A small multi-label image tagger, trained from scratch: norm layernorm_no_bias, adamw at rate 0.003.
Rows from block 5 of a small multi-label image tagger, named by matrix and row number. Rows with one number belong to one neuron. Each number is 200 + 20 x the weight over its row's rms, rounded and kept within 0 to 999. All counts start at 0.
After each neuron's rows are labels from the 100 images, of 14848, where the neuron reaches its largest size: "responds to" is what is common among them. Only what is clearly more common there than usual is listed. The data: single toy objects rendered from many sides on busy backdrops.
# gate: MLP gate (model.blocks.5.mlp.gate.weight, 512x128), inputs 0-127
# fc1: MLP up (model.blocks.5.mlp.fc1.weight, 512x128), inputs 0-127
# fc2: MLP down (model.blocks.5.mlp.fc2.weight, 128x512, transposed), outputs 0-127

gate.100,206,223,193,229,217,219,170,196,208,171,219,193,199,223,198,194,197,180,170,210,182,204,205,178,190,183,189,167,198,185,207,226,231,205,201,244,171,171,205,212,207,189,206,194,203,194,208,179,192,183,169,184,222,192,187,184,186,241,186,188,200,224,197,231,196,202,190,236,171,153,204,187,200,175,181,221,205,204,187,201,248,211,215,200,222,221,219,192,204,211,195,194,190,217,226,206,178,164,199,187,204,180,223,203,216,215,139,205,211,179,149,223,216,173,179,197,195,193,183,205,231,187,221,234,162,168,216,206
fc1.100,244,202,170,192,204,212,195,233,186,176,186,200,190,186,193,223,188,195,189,223,188,208,177,213,202,219,194,181,194,227,184,197,218,186,226,194,198,177,185,224,177,172,194,210,206,156,171,227,188,197,202,220,222,206,204,209,192,167,216,194,240,197,197,180,227,204,178,217,189,165,171,220,212,191,213,197,156,200,210,214,214,222,177,192,199,236,151,188,252,217,223,212,226,200,197,248,200,211,213,186,221,167,187,200,160,219,204,210,213,209,216,211,171,240,202,175,174,193,210,207,197,207,225,176,221,182,198,199
fc2.100,189,172,181,191,192,221,180,175,179,218,198,199,176,233,201,230,213,211,209,248,234,208,197,235,219,212,222,179,204,180,195,224,228,221,191,199,191,177,212,150,206,209,192,217,212,196,207,185,207,162,196,201,194,171,199,190,217,246,210,187,195,205,202,191,179,214,207,170,201,167,213,229,185,218,219,153,213,248,174,207,199,169,207,195,215,197,178,212,175,219,173,185,199,199,218,184,208,208,193,178,181,181,218,183,205,222,231,197,177,167,191,161,225,199,166,229,204,225,188,182,230,191,184,197,195,203,219,211
responds to: chair; truck

gate.213,204,234,226,200,189,227,187,186,201,207,171,195,182,207,183,195,234,202,202,183,158,232,164,194,185,224,204,187,245,192,200,213,207,176,210,219,195,216,227,191,228,169,235,195,183,159,238,194,195,153,180,204,188,181,173,209,176,212,163,183,190,182,222,189,176,244,211,209,217,212,190,166,202,173,195,200,216,208,177,227,211,245,188,212,199,198,235,216,177,196,181,215,211,193,222,205,227,173,172,183,187,204,200,211,185,214,175,172,200,204,166,195,204,199,204,212,197,219,204,203,214,240,221,197,199,210,192,177
fc1.213,200,178,186,162,212,214,239,169,245,214,199,206,196,182,215,209,185,219,198,230,189,206,180,220,189,199,160,198,186,206,235,173,220,200,154,182,184,188,230,183,197,208,159,172,196,181,227,189,182,186,192,220,188,212,181,227,176,244,209,193,216,201,160,190,211,214,235,200,205,221,228,211,196,186,172,206,232,224,194,213,181,177,200,171,171,207,205,222,206,225,195,194,206,187,182,174,194,190,210,198,181,221,204,220,203,191,189,225,207,218,179,178,217,214,208,190,228,165,233,237,190,165,186,216,220,207,193,208
fc2.213,155,193,187,209,212,177,201,192,216,162,199,212,180,192,229,214,203,173,174,213,208,164,202,171,234,205,209,220,221,242,196,198,226,183,182,197,199,164,225,189,211,214,228,203,200,240,198,213,192,199,229,214,202,196,187,194,182,210,198,204,191,207,203,213,215,181,179,177,207,190,203,203,218,229,191,184,199,190,181,171,175,191,232,192,217,185,164,199,197,194,241,200,221,192,229,204,190,236,225,187,186,228,217,159,229,180,235,174,191,170,238,182,212,193,183,194,236,179,195,184,194,223,203,204,157,174,226,179
responds to: green

gate.187,204,195,201,218,185,182,219,168,232,236,230,193,217,182,210,179,201,208,195,185,168,201,201,168,213,199,201,223,173,172,198,215,229,202,214,184,195,192,176,194,225,189,212,194,174,183,212,209,191,206,206,223,202,173,232,176,216,232,182,174,174,180,202,195,227,202,213,225,214,218,215,204,214,206,183,248,235,156,173,216,172,237,187,200,161,218,200,199,210,183,216,209,222,229,213,189,211,204,203,156,222,211,214,193,208,181,195,188,169,201,237,182,207,201,174,179,210,175,193,194,194,241,219,213,193,148,181,191
fc1.187,227,186,237,179,211,211,206,171,217,214,194,213,202,214,178,219,205,195,187,162,205,184,178,179,172,207,198,221,202,187,223,190,216,211,189,178,198,224,164,175,232,203,180,187,209,230,187,203,217,215,201,198,192,188,178,211,182,204,205,212,204,204,164,171,220,183,187,186,184,199,214,216,186,232,235,217,205,186,210,148,195,231,230,221,239,197,206,180,204,192,200,213,212,226,180,224,210,195,241,220,249,168,202,179,180,232,184,216,186,175,179,167,173,224,220,192,193,195,192,208,203,176,205,228,182,228,160,215
fc2.187,191,164,204,184,211,186,201,228,204,221,220,248,179,190,213,171,191,195,206,205,189,191,186,182,169,180,230,180,186,191,199,182,200,215,180,226,190,189,203,240,174,211,194,204,204,215,227,218,193,205,231,169,198,207,190,195,221,215,159,176,215,172,184,164,209,238,229,178,219,198,213,221,233,195,192,218,173,182,199,187,182,189,235,197,183,185,185,192,208,183,166,194,201,219,156,225,222,237,218,218,194,196,220,219,195,191,239,183,180,213,218,197,236,225,174,161,210,200,210,193,196,209,166,194,178,222,214,206
responds to: green

gate.361,199,178,208,222,212,232,247,208,248,215,223,172,184,172,245,183,222,212,211,201,191,171,186,175,192,211,204,211,199,155,222,200,217,192,187,201,166,220,207,223,197,180,173,193,177,228,162,214,208,201,209,196,182,188,220,180,210,193,195,217,198,208,198,208,207,197,187,191,192,167,197,207,211,225,190,232,222,179,173,194,216,233,261,221,212,226,215,183,227,167,194,217,191,216,213,197,182,183,174,227,229,170,187,175,199,176,221,203,178,201,193,173,191,183,195,196,236,193,190,187,206,207,182,197,188,175,179,190
fc1.361,186,215,169,222,175,195,228,201,178,220,180,185,170,193,197,204,214,204,232,196,208,201,233,234,192,190,189,174,205,211,209,216,195,185,230,213,182,212,222,201,217,208,190,197,175,203,216,222,248,203,208,163,187,190,193,177,231,187,239,204,226,221,173,203,201,204,176,179,195,192,215,167,174,221,202,152,181,164,216,182,204,226,222,196,206,202,194,207,204,231,235,226,197,174,191,204,242,195,210,221,215,168,199,179,189,227,193,203,198,190,195,154,199,230,160,213,192,206,188,159,224,209,208,194,199,233,186,186
fc2.361,227,204,213,226,216,211,203,219,189,215,210,215,195,223,199,224,200,224,216,167,230,223,220,222,216,218,170,225,190,195,200,205,230,204,217,183,206,217,167,204,199,173,218,177,209,185,187,148,196,199,217,211,147,199,192,185,190,186,216,203,191,202,209,200,174,247,164,217,194,203,203,216,245,174,179,193,220,170,202,195,183,167,207,178,207,227,227,222,198,221,188,180,208,211,189,252,195,201,165,217,181,189,198,187,175,186,177,198,185,215,221,162,211,193,217,194,185,192,174,175,229,213,187,162,220,195,187,186
responds to: arch

gate.295,189,191,213,225,194,204,182,215,215,218,208,206,209,203,193,224,162,183,196,205,183,155,229,207,183,203,199,200,205,192,192,244,207,209,174,210,214,243,195,191,184,211,201,209,211,171,219,232,197,185,212,177,164,198,215,238,222,210,194,203,192,179,218,199,200,198,218,174,191,212,204,205,186,234,228,230,194,199,173,213,233,197,213,188,237,204,168,193,218,204,200,209,208,215,204,235,218,233,203,239,224,175,166,171,180,153,203,203,182,182,193,149,198,174,161,187,210,224,172,204,176,217,181,166,210,192,197,182
fc1.295,170,197,243,192,255,208,203,186,215,169,197,211,182,169,202,187,180,171,241,204,208,201,198,215,188,205,193,211,222,177,202,179,188,181,196,222,194,198,195,178,204,208,188,192,177,204,194,209,235,225,208,215,193,214,183,198,211,204,193,198,193,168,205,205,207,246,224,210,191,222,229,186,227,191,200,170,201,216,204,214,164,209,210,206,224,238,221,216,236,203,172,230,198,202,221,188,184,124,228,190,178,233,203,218,197,147,234,199,215,195,189,205,186,204,199,175,203,190,187,190,200,219,207,181,218,187,191,177
fc2.295,185,229,214,210,243,204,181,158,226,178,190,218,216,238,193,188,190,196,179,210,238,214,209,217,190,205,182,178,215,201,199,229,214,237,152,224,199,207,207,189,205,197,215,205,183,180,211,201,232,191,188,216,237,190,179,183,191,218,182,220,211,191,164,203,174,189,191,185,186,217,191,179,203,200,208,232,194,187,188,227,174,241,189,198,192,202,230,178,196,209,183,205,177,216,183,167,195,202,186,190,178,203,190,200,216,226,166,221,203,171,188,228,188,188,194,237,211,180,216,250,154,214,201,191,172,227,197,173
responds to: arch

gate.114,166,169,167,188,206,173,210,205,180,198,218,202,207,194,202,192,190,205,178,168,220,210,222,208,185,196,173,177,173,218,207,224,218,197,198,177,208,145,216,212,172,196,202,193,205,175,211,209,174,233,236,184,228,203,236,210,187,183,200,194,221,184,212,190,215,186,228,243,209,207,193,212,176,165,199,210,193,208,208,199,179,196,193,223,220,220,196,216,204,192,222,140,208,232,220,197,208,214,210,176,210,181,233,224,173,176,216,186,221,168,244,206,228,175,214,186,202,205,205,187,173,245,212,191,199,182,182,194
fc1.114,193,198,228,172,191,218,181,200,178,221,186,196,198,233,199,222,190,151,188,215,215,174,203,167,230,213,209,221,198,200,209,171,189,155,193,195,180,244,174,182,206,194,191,217,221,203,183,181,212,203,210,188,222,206,182,210,190,206,201,160,162,231,179,224,209,157,195,192,193,205,214,217,186,230,211,186,218,190,232,214,224,170,208,166,205,174,159,219,216,227,196,200,193,227,176,196,171,212,204,213,220,208,217,191,200,189,210,226,172,214,214,195,159,195,204,200,224,187,221,226,193,198,161,212,177,186,226,226
fc2.114,210,183,210,200,229,167,174,221,226,177,182,217,157,203,209,182,209,233,206,188,197,225,199,215,181,210,190,158,177,206,175,198,194,227,203,198,232,145,196,190,213,186,196,214,205,210,209,241,196,230,194,215,216,187,214,223,215,162,190,193,209,190,190,205,219,201,174,222,199,203,179,205,181,225,161,206,193,217,181,182,191,177,187,234,162,191,195,187,208,172,189,206,218,204,208,177,215,219,192,187,174,206,196,206,188,209,214,211,203,220,194,195,201,159,217,213,179,186,196,190,219,221,180,225,269,245,219,193
responds to: green

gate.220,205,228,186,207,164,215,210,222,206,191,215,182,187,221,207,171,227,238,187,205,187,217,177,162,186,168,228,212,228,207,211,214,203,203,213,205,185,212,205,186,223,195,171,212,171,169,229,223,163,196,205,241,191,191,199,174,185,223,179,212,226,197,213,143,191,195,236,178,196,199,163,220,193,196,202,187,192,199,208,192,202,202,217,172,223,210,184,187,189,150,224,229,201,207,215,230,211,186,211,209,202,208,245,191,207,194,194,184,222,220,190,163,195,189,225,172,230,183,221,181,223,208,181,195,177,204,222,176
fc1.220,161,179,200,212,186,209,203,217,195,199,170,200,191,171,210,186,206,198,222,217,206,227,215,201,225,242,215,203,215,230,194,194,206,177,184,204,157,182,203,199,209,215,157,224,222,174,182,181,179,218,200,177,197,239,215,227,217,179,200,214,225,211,176,210,173,196,206,199,198,191,215,200,203,218,174,221,182,234,222,211,228,184,194,182,182,196,211,236,233,228,186,162,207,182,176,188,172,199,191,231,205,223,206,222,195,170,203,186,205,210,174,191,201,191,227,220,178,190,184,181,212,179,158,208,264,206,179,188
fc2.220,226,204,212,138,215,170,214,215,158,203,219,203,201,197,197,212,193,210,202,166,180,183,202,203,159,185,202,206,194,149,218,209,244,220,193,179,199,205,161,209,194,217,226,201,189,201,143,213,201,194,193,240,173,186,212,186,192,177,200,201,224,201,207,233,203,239,173,227,198,195,203,198,173,205,200,177,179,229,194,218,158,195,182,233,208,196,203,213,198,212,195,205,202,197,222,209,219,197,158,207,221,202,196,222,210,207,204,161,227,204,222,196,203,199,209,225,216,225,181,221,211,164,219,213,202,202,207,171
responds to: green

gate.367,183,204,202,162,168,198,207,196,167,248,167,163,214,201,210,201,195,203,212,206,237,184,253,213,229,179,195,201,215,220,176,244,206,179,191,225,185,221,217,221,198,203,191,205,206,212,191,193,187,198,196,201,193,201,166,204,211,164,213,204,226,176,186,190,174,210,221,201,157,186,206,209,206,251,194,205,205,195,186,188,245,201,183,174,190,197,245,203,217,218,232,201,189,218,209,195,200,209,231,211,216,177,208,174,193,177,173,183,198,176,212,160,203,175,216,192,210,197,207,179,217,198,196,241,218,186,184,175
fc1.367,202,168,207,233,193,204,207,219,222,211,204,214,204,196,210,176,178,196,194,144,223,189,154,180,196,203,201,177,222,192,177,179,206,214,169,202,210,210,187,220,227,193,178,192,209,187,199,196,192,223,203,191,178,222,200,208,204,183,181,168,214,188,184,192,187,229,193,237,225,200,193,220,235,196,226,223,198,172,169,198,190,195,219,201,228,212,193,223,206,173,186,178,191,209,226,174,198,217,170,220,234,203,198,195,170,189,173,202,220,177,196,206,220,202,192,239,230,244,193,217,190,208,178,231,223,162,145,219
fc2.367,193,169,164,200,168,192,173,228,161,198,202,216,215,179,240,204,220,205,184,202,196,223,233,252,219,233,205,203,197,159,216,216,185,192,200,195,219,170,185,212,217,196,229,220,207,226,153,217,203,168,189,211,158,221,221,199,205,218,236,216,208,235,196,230,210,193,171,175,224,189,209,185,191,211,196,211,210,173,205,203,198,209,193,160,208,188,213,192,214,214,200,195,222,187,185,225,189,212,164,213,189,188,219,200,206,194,218,203,173,204,168,209,188,174,208,198,192,209,180,193,234,197,218,176,232,188,198,162
responds to: dumbbell; striped; arch

gate.456,201,197,214,185,201,212,194,178,180,233,212,222,216,221,218,218,192,199,184,192,181,209,174,196,199,192,173,205,225,208,177,196,251,215,211,220,203,214,206,178,200,157,207,202,178,213,227,218,175,229,195,234,187,176,175,212,145,184,185,177,178,208,187,171,195,198,218,193,211,177,175,214,214,240,190,226,207,168,165,211,205,200,207,196,215,191,228,169,209,198,225,180,213,210,220,201,199,172,210,218,186,195,198,203,222,164,210,191,254,188,220,167,196,196,211,172,222,190,189,196,218,188,218,238,174,163,188,173
fc1.456,199,214,174,222,212,189,209,239,228,207,173,202,202,171,200,169,219,199,185,184,194,218,196,173,238,202,197,208,195,189,212,215,205,245,202,206,176,169,241,200,247,203,180,173,204,218,223,190,214,173,213,193,202,232,205,174,236,202,206,171,209,189,243,215,173,239,165,182,206,226,211,211,207,216,193,173,197,197,216,190,212,216,207,197,200,174,170,203,166,169,199,220,198,185,198,183,183,196,184,181,186,184,200,198,182,227,184,188,165,210,221,187,205,191,187,186,174,244,181,175,225,202,183,178,179,236,201,221
fc2.456,210,202,201,176,165,196,215,176,215,202,188,224,195,214,163,208,196,192,189,209,209,167,170,197,229,195,193,214,211,225,229,169,204,226,171,222,213,207,212,174,153,186,209,187,223,221,209,219,208,232,177,211,193,217,196,197,168,231,185,186,165,182,215,170,224,181,252,174,203,205,203,198,183,175,196,188,213,167,186,199,207,223,222,257,200,216,211,187,190,212,220,203,212,173,213,191,210,179,216,223,194,243,200,173,173,178,209,184,221,223,215,196,216,221,215,196,200,190,189,197,190,196,185,155,180,181,190,230
responds to: dumbbell; red

gate.428,213,193,177,172,203,225,209,205,188,197,208,201,205,236,201,206,190,205,198,226,230,205,209,214,168,184,191,187,237,209,199,202,218,196,190,198,206,216,208,186,181,132,209,192,157,214,247,225,194,178,227,211,181,165,174,235,167,209,192,193,188,195,196,202,203,209,236,187,193,199,183,192,179,219,196,215,168,195,175,198,203,245,182,216,188,214,227,207,183,228,242,205,209,208,217,212,198,210,218,186,216,207,138,152,167,181,176,190,233,186,192,206,211,168,207,186,210,206,209,204,216,198,186,213,191,196,191,205
fc1.428,230,178,208,177,176,175,216,192,201,187,171,179,199,186,210,193,231,181,201,218,234,186,204,212,189,185,208,212,223,208,231,204,185,214,226,196,191,201,228,182,227,215,220,208,225,210,210,220,194,197,180,219,223,173,163,192,205,194,217,208,217,195,184,196,205,148,167,207,216,146,206,192,209,178,170,205,226,188,212,211,184,211,169,173,197,196,201,181,188,162,214,187,180,197,209,180,209,203,206,210,205,197,234,226,207,214,221,223,225,162,200,190,229,186,195,182,233,197,247,152,182,179,228,192,235,215,198,176
fc2.428,211,222,211,208,169,227,185,226,153,159,230,203,189,214,201,247,193,195,176,173,229,203,177,179,192,184,208,199,189,213,208,191,243,212,216,206,205,212,217,199,210,166,214,217,157,205,195,175,197,201,212,202,216,189,214,212,186,217,217,179,218,223,213,226,176,231,188,187,188,174,183,212,219,207,160,226,164,191,162,200,171,186,213,207,217,182,178,204,204,178,188,182,197,223,212,206,209,233,207,212,186,190,169,192,195,237,204,193,212,240,206,201,234,192,200,215,173,179,202,215,212,225,190,213,161,162,204,215
responds to: dumbbell

gate.17,224,218,213,206,192,206,205,171,198,210,224,165,168,213,208,195,203,201,223,207,228,221,209,218,158,183,180,197,210,196,184,195,222,231,234,222,179,198,202,173,206,206,207,189,198,174,211,233,188,203,180,174,213,188,195,176,218,206,199,203,214,177,210,176,216,207,201,227,199,211,178,174,188,229,206,199,210,166,176,187,182,217,229,196,225,219,206,197,249,208,179,247,180,230,189,182,218,156,219,176,173,178,200,184,166,182,214,217,194,188,215,191,182,168,198,190,169,202,182,181,210,233,206,183,178,252,215,173
fc1.17,210,181,187,190,202,164,184,186,234,167,170,216,220,206,194,170,190,201,170,210,214,169,215,189,220,189,173,188,178,227,187,196,219,222,210,222,224,230,202,218,220,207,227,217,213,189,210,202,195,214,193,204,164,205,202,187,200,230,165,245,183,203,168,175,202,212,162,223,204,218,194,232,191,225,271,202,192,172,164,222,192,191,174,215,199,191,202,185,190,190,202,178,187,214,194,194,194,185,204,218,196,208,226,204,172,190,159,179,212,195,220,187,242,210,211,237,183,228,199,184,197,196,183,178,209,203,218,199
fc2.17,214,214,197,193,214,198,226,214,205,176,212,209,210,235,204,209,207,190,201,244,176,199,202,212,175,219,189,233,220,190,196,186,190,210,192,203,170,171,184,165,184,166,200,203,244,223,157,194,211,212,185,224,205,175,193,193,182,232,208,204,201,198,194,201,209,175,186,201,213,208,202,216,190,187,205,224,221,270,178,203,209,201,207,156,237,183,202,221,186,233,186,256,239,166,206,193,216,154,181,178,196,202,199,212,211,173,224,167,178,192,178,205,212,193,198,204,203,192,192,189,207,173,211,186,187,204,169,197
responds to: arch

gate.25,193,208,199,173,188,230,240,195,203,198,217,180,237,237,214,200,180,188,172,264,174,213,185,181,213,191,227,167,184,210,168,215,223,239,179,213,206,171,188,190,174,179,197,207,183,178,182,231,214,189,190,226,220,156,211,214,205,207,171,169,200,186,180,207,174,168,231,184,239,184,216,209,199,170,194,215,202,216,168,202,186,199,212,198,218,221,177,219,198,228,212,188,204,206,195,174,185,213,204,188,200,205,177,208,191,190,214,201,208,194,190,202,205,216,162,181,211,226,207,173,165,223,201,216,208,229,174,201
fc1.25,244,200,196,178,206,226,175,202,191,211,198,164,200,203,220,203,207,180,190,173,216,215,172,171,199,232,157,183,192,199,226,170,214,177,185,207,213,210,184,225,205,203,167,158,197,183,210,193,217,194,192,213,179,188,203,209,165,187,174,204,179,203,195,192,231,205,191,199,200,205,183,198,257,194,207,176,209,203,201,193,196,179,216,205,184,207,224,230,212,241,208,183,211,190,195,209,240,201,164,199,221,208,209,195,184,191,167,226,177,196,203,219,175,222,217,224,186,147,195,204,242,189,216,248,204,230,184,221
fc2.25,167,180,218,178,199,201,199,222,152,217,201,217,196,194,192,175,189,229,196,218,152,223,207,203,181,175,233,207,182,171,216,239,182,217,168,188,178,197,204,201,215,190,210,197,186,189,165,224,188,195,210,195,198,220,209,193,196,224,189,166,202,208,210,208,177,182,195,226,188,185,206,169,209,212,205,204,209,194,193,222,183,195,197,199,228,210,226,189,188,207,183,241,211,217,193,148,221,163,214,210,182,175,213,158,235,224,188,188,208,203,212,272,229,181,209,216,214,216,187,236,212,198,196,196,204,215,191,215
responds to: dumbbell

gate.241,229,220,184,215,182,228,212,182,212,172,233,192,235,189,200,183,213,220,195,174,185,209,199,229,218,214,176,188,216,234,225,194,208,172,138,245,192,195,190,217,190,179,191,194,196,196,179,191,196,201,203,184,183,145,222,164,189,211,195,209,191,188,224,164,207,210,235,193,199,229,212,185,202,165,214,219,202,222,185,200,218,193,208,203,198,201,161,187,231,215,217,242,198,235,209,209,202,215,197,213,205,200,167,196,207,193,198,193,234,199,164,192,193,188,174,157,204,178,213,192,166,178,211,197,200,226,191,211
fc1.241,156,209,170,209,249,186,191,218,213,212,194,207,207,163,185,206,213,218,245,197,176,205,204,186,186,189,198,223,187,196,208,188,205,191,180,241,219,152,180,182,186,201,154,205,209,220,226,203,231,214,212,183,213,208,202,183,174,206,190,196,179,189,235,188,190,187,239,217,182,184,191,166,230,213,190,199,211,196,195,219,182,226,189,219,182,221,205,180,194,193,173,189,194,180,191,202,179,156,226,231,214,216,191,231,192,192,222,232,217,227,148,191,215,216,186,198,185,187,186,218,212,223,222,193,216,214,228,202
fc2.241,216,221,190,172,197,218,226,202,222,172,200,197,234,207,207,219,210,196,162,234,214,181,199,199,222,174,206,182,194,200,181,171,189,216,202,209,195,172,210,192,160,215,209,175,162,204,206,242,213,194,227,176,189,209,182,230,201,184,186,202,205,178,207,187,200,178,214,194,203,201,196,216,207,205,232,182,210,198,188,170,185,196,201,196,202,225,191,196,224,231,189,168,226,202,192,176,184,165,211,214,168,179,152,247,187,185,204,212,187,194,229,208,189,235,188,200,177,242,219,195,160,228,234,199,182,248,195,189
responds to: dumbbell; lamp

gate.452,197,224,204,199,199,165,226,197,180,183,200,212,192,238,239,173,163,194,210,156,190,174,202,234,197,197,176,175,182,193,212,175,205,208,187,196,184,199,224,217,211,160,197,249,186,200,232,214,204,190,227,217,201,197,217,193,197,150,194,197,200,187,214,166,248,223,170,211,173,254,234,186,189,178,215,202,201,190,212,220,199,214,201,209,217,181,160,215,200,201,184,184,193,218,194,205,189,182,208,202,199,191,215,230,199,206,232,225,190,221,200,206,165,216,212,187,217,189,195,181,200,211,211,243,173,215,220,204
fc1.452,206,210,224,184,201,190,217,185,191,203,201,198,149,246,217,194,177,167,190,177,157,169,187,229,205,216,181,189,229,198,233,196,212,204,205,163,196,211,213,186,216,174,196,222,199,197,208,184,183,178,223,211,178,196,180,187,204,142,185,201,207,186,201,189,249,199,172,166,206,215,216,204,204,201,223,198,214,188,235,205,227,238,210,170,223,201,163,224,208,182,218,193,208,221,223,207,170,180,174,213,225,203,201,222,184,211,210,217,194,194,171,187,169,178,189,227,193,219,195,175,230,178,196,218,183,208,227,198
fc2.452,173,177,192,209,179,236,193,199,204,199,191,203,223,151,173,201,236,214,189,234,233,227,225,173,200,212,239,205,182,205,145,219,177,210,167,248,224,189,211,209,189,214,190,162,210,194,182,207,207,212,167,178,219,208,209,227,196,246,195,194,203,204,204,220,177,213,237,195,214,186,171,209,211,218,187,211,181,209,167,176,192,167,204,200,192,203,230,175,214,197,185,165,194,187,193,165,227,214,203,192,185,221,192,178,180,185,183,182,192,200,222,208,216,233,195,186,190,198,197,213,175,203,207,201,229,210,194,214
responds to: green

gate.69,198,225,181,216,207,226,205,193,219,177,191,178,162,189,230,199,200,173,224,219,216,218,189,197,206,216,183,224,201,185,207,215,226,204,164,199,180,189,226,176,230,184,194,203,193,195,161,203,214,232,170,202,196,212,191,193,207,196,148,211,267,191,188,147,206,191,220,201,215,163,200,179,192,211,193,217,219,201,207,245,198,203,231,197,198,240,162,206,192,208,230,188,196,231,207,186,186,157,200,197,223,205,199,209,185,209,202,199,224,210,217,181,179,183,190,201,203,186,225,175,202,231,173,215,197,192,210,168
fc1.69,199,196,222,185,196,210,200,210,195,221,188,183,211,195,188,225,221,205,198,216,190,182,154,220,168,165,249,219,227,187,201,176,186,193,182,199,173,193,222,228,197,264,185,196,163,214,225,192,154,191,248,220,238,214,215,205,224,187,198,195,185,175,176,205,211,229,178,199,178,216,189,200,212,216,194,205,174,215,214,210,248,181,193,167,223,191,183,171,196,196,234,196,193,196,192,201,185,196,219,205,191,188,180,208,175,192,209,202,218,219,184,214,226,176,213,239,210,222,183,165,213,183,195,217,206,191,205,185
fc2.69,211,190,225,161,197,222,223,189,196,190,214,201,223,195,185,193,203,171,184,193,207,214,224,192,154,194,177,186,212,166,203,179,227,190,202,198,219,186,196,180,186,213,203,193,175,179,159,197,231,193,197,204,206,192,186,218,210,161,196,234,223,214,241,214,255,197,206,139,211,208,208,206,224,184,189,201,228,184,218,222,184,181,214,220,217,196,205,237,191,229,209,216,218,227,200,166,228,212,212,188,199,197,206,196,217,204,185,173,185,215,242,180,193,186,190,185,195,188,234,217,163,185,184,187,160,221,196,195
responds to: chair

gate.209,172,207,201,193,179,239,216,237,230,198,176,187,209,194,202,213,213,199,186,212,173,203,238,219,218,224,220,179,194,171,164,222,201,184,189,207,173,207,238,195,192,191,189,213,209,180,188,156,195,219,219,225,237,241,185,229,203,194,171,216,210,196,219,157,169,206,205,184,182,204,201,192,172,196,189,237,204,195,177,231,252,212,195,157,192,239,186,209,198,185,240,187,195,216,192,198,186,198,202,195,219,182,163,220,196,180,183,179,214,217,210,216,198,185,198,198,223,211,211,190,217,218,181,187,186,190,201,166
fc1.209,206,161,206,165,223,181,243,195,221,202,190,195,217,169,194,205,205,192,169,196,207,189,182,212,169,192,200,251,215,199,170,183,231,193,197,185,185,191,194,218,203,235,198,182,187,205,228,227,182,195,182,206,180,199,208,198,199,181,210,198,175,197,166,198,203,214,168,194,224,218,180,209,208,219,205,201,197,173,190,197,180,231,181,207,203,168,205,195,167,213,203,175,184,168,219,218,214,244,216,203,184,196,214,212,196,192,214,210,205,238,195,192,211,230,191,245,219,203,208,195,163,193,235,154,264,189,194,213
fc2.209,186,221,208,225,185,216,189,210,204,180,169,203,193,176,218,217,216,221,220,214,176,177,193,207,190,249,207,208,218,215,175,207,170,210,207,235,225,180,228,184,197,178,197,180,193,192,191,208,224,225,162,193,239,206,181,205,196,166,229,204,207,212,234,201,213,178,230,174,168,202,184,169,198,193,184,224,234,150,169,183,229,202,193,204,177,175,161,193,204,186,207,222,205,192,187,218,184,173,211,175,211,215,175,220,195,214,205,213,215,218,185,235,176,177,245,206,200,203,225,213,168,170,205,205,200,204,214,208
responds to: chair

gate.155,168,250,183,210,214,217,194,170,232,199,195,222,206,202,204,197,227,201,197,198,180,231,184,181,214,213,192,170,179,185,191,213,241,155,191,210,174,204,201,183,230,166,201,226,200,176,135,178,197,165,177,212,200,188,223,210,173,220,182,198,236,206,207,212,174,202,184,194,179,193,218,193,191,182,194,201,202,225,224,189,229,199,192,220,210,198,191,222,216,182,239,213,226,230,209,203,198,179,215,180,194,226,216,192,213,218,183,165,182,195,197,192,211,199,188,208,198,201,202,155,232,191,175,216,150,195,200,204
fc1.155,171,206,205,225,168,224,233,192,230,191,201,182,157,212,180,214,181,207,190,201,223,187,207,204,219,226,203,199,196,188,195,182,203,197,179,216,199,183,241,200,216,168,240,206,167,211,201,234,204,208,178,179,176,202,209,206,229,182,220,214,201,190,201,182,201,209,184,158,217,194,171,196,210,202,212,200,196,176,185,166,184,227,231,204,220,177,197,196,178,157,186,209,189,201,218,196,178,211,204,206,210,160,235,201,175,200,215,221,150,234,197,174,190,204,231,245,190,234,202,223,206,233,208,191,217,216,171,203
fc2.155,171,249,226,176,212,182,220,198,182,201,174,230,218,201,193,202,178,211,199,196,176,175,170,163,212,228,219,210,194,241,210,216,176,189,202,190,220,207,195,186,206,205,187,201,218,194,164,198,211,249,210,209,199,202,209,205,179,205,202,203,184,171,224,238,174,158,221,183,153,245,211,185,194,205,188,221,196,211,186,214,178,170,184,196,187,203,223,179,172,180,213,237,198,222,213,223,182,190,233,187,184,206,187,223,202,211,203,193,203,203,196,235,178,165,225,204,183,200,226,177,200,214,157,195,192,204,216,186
responds to: chair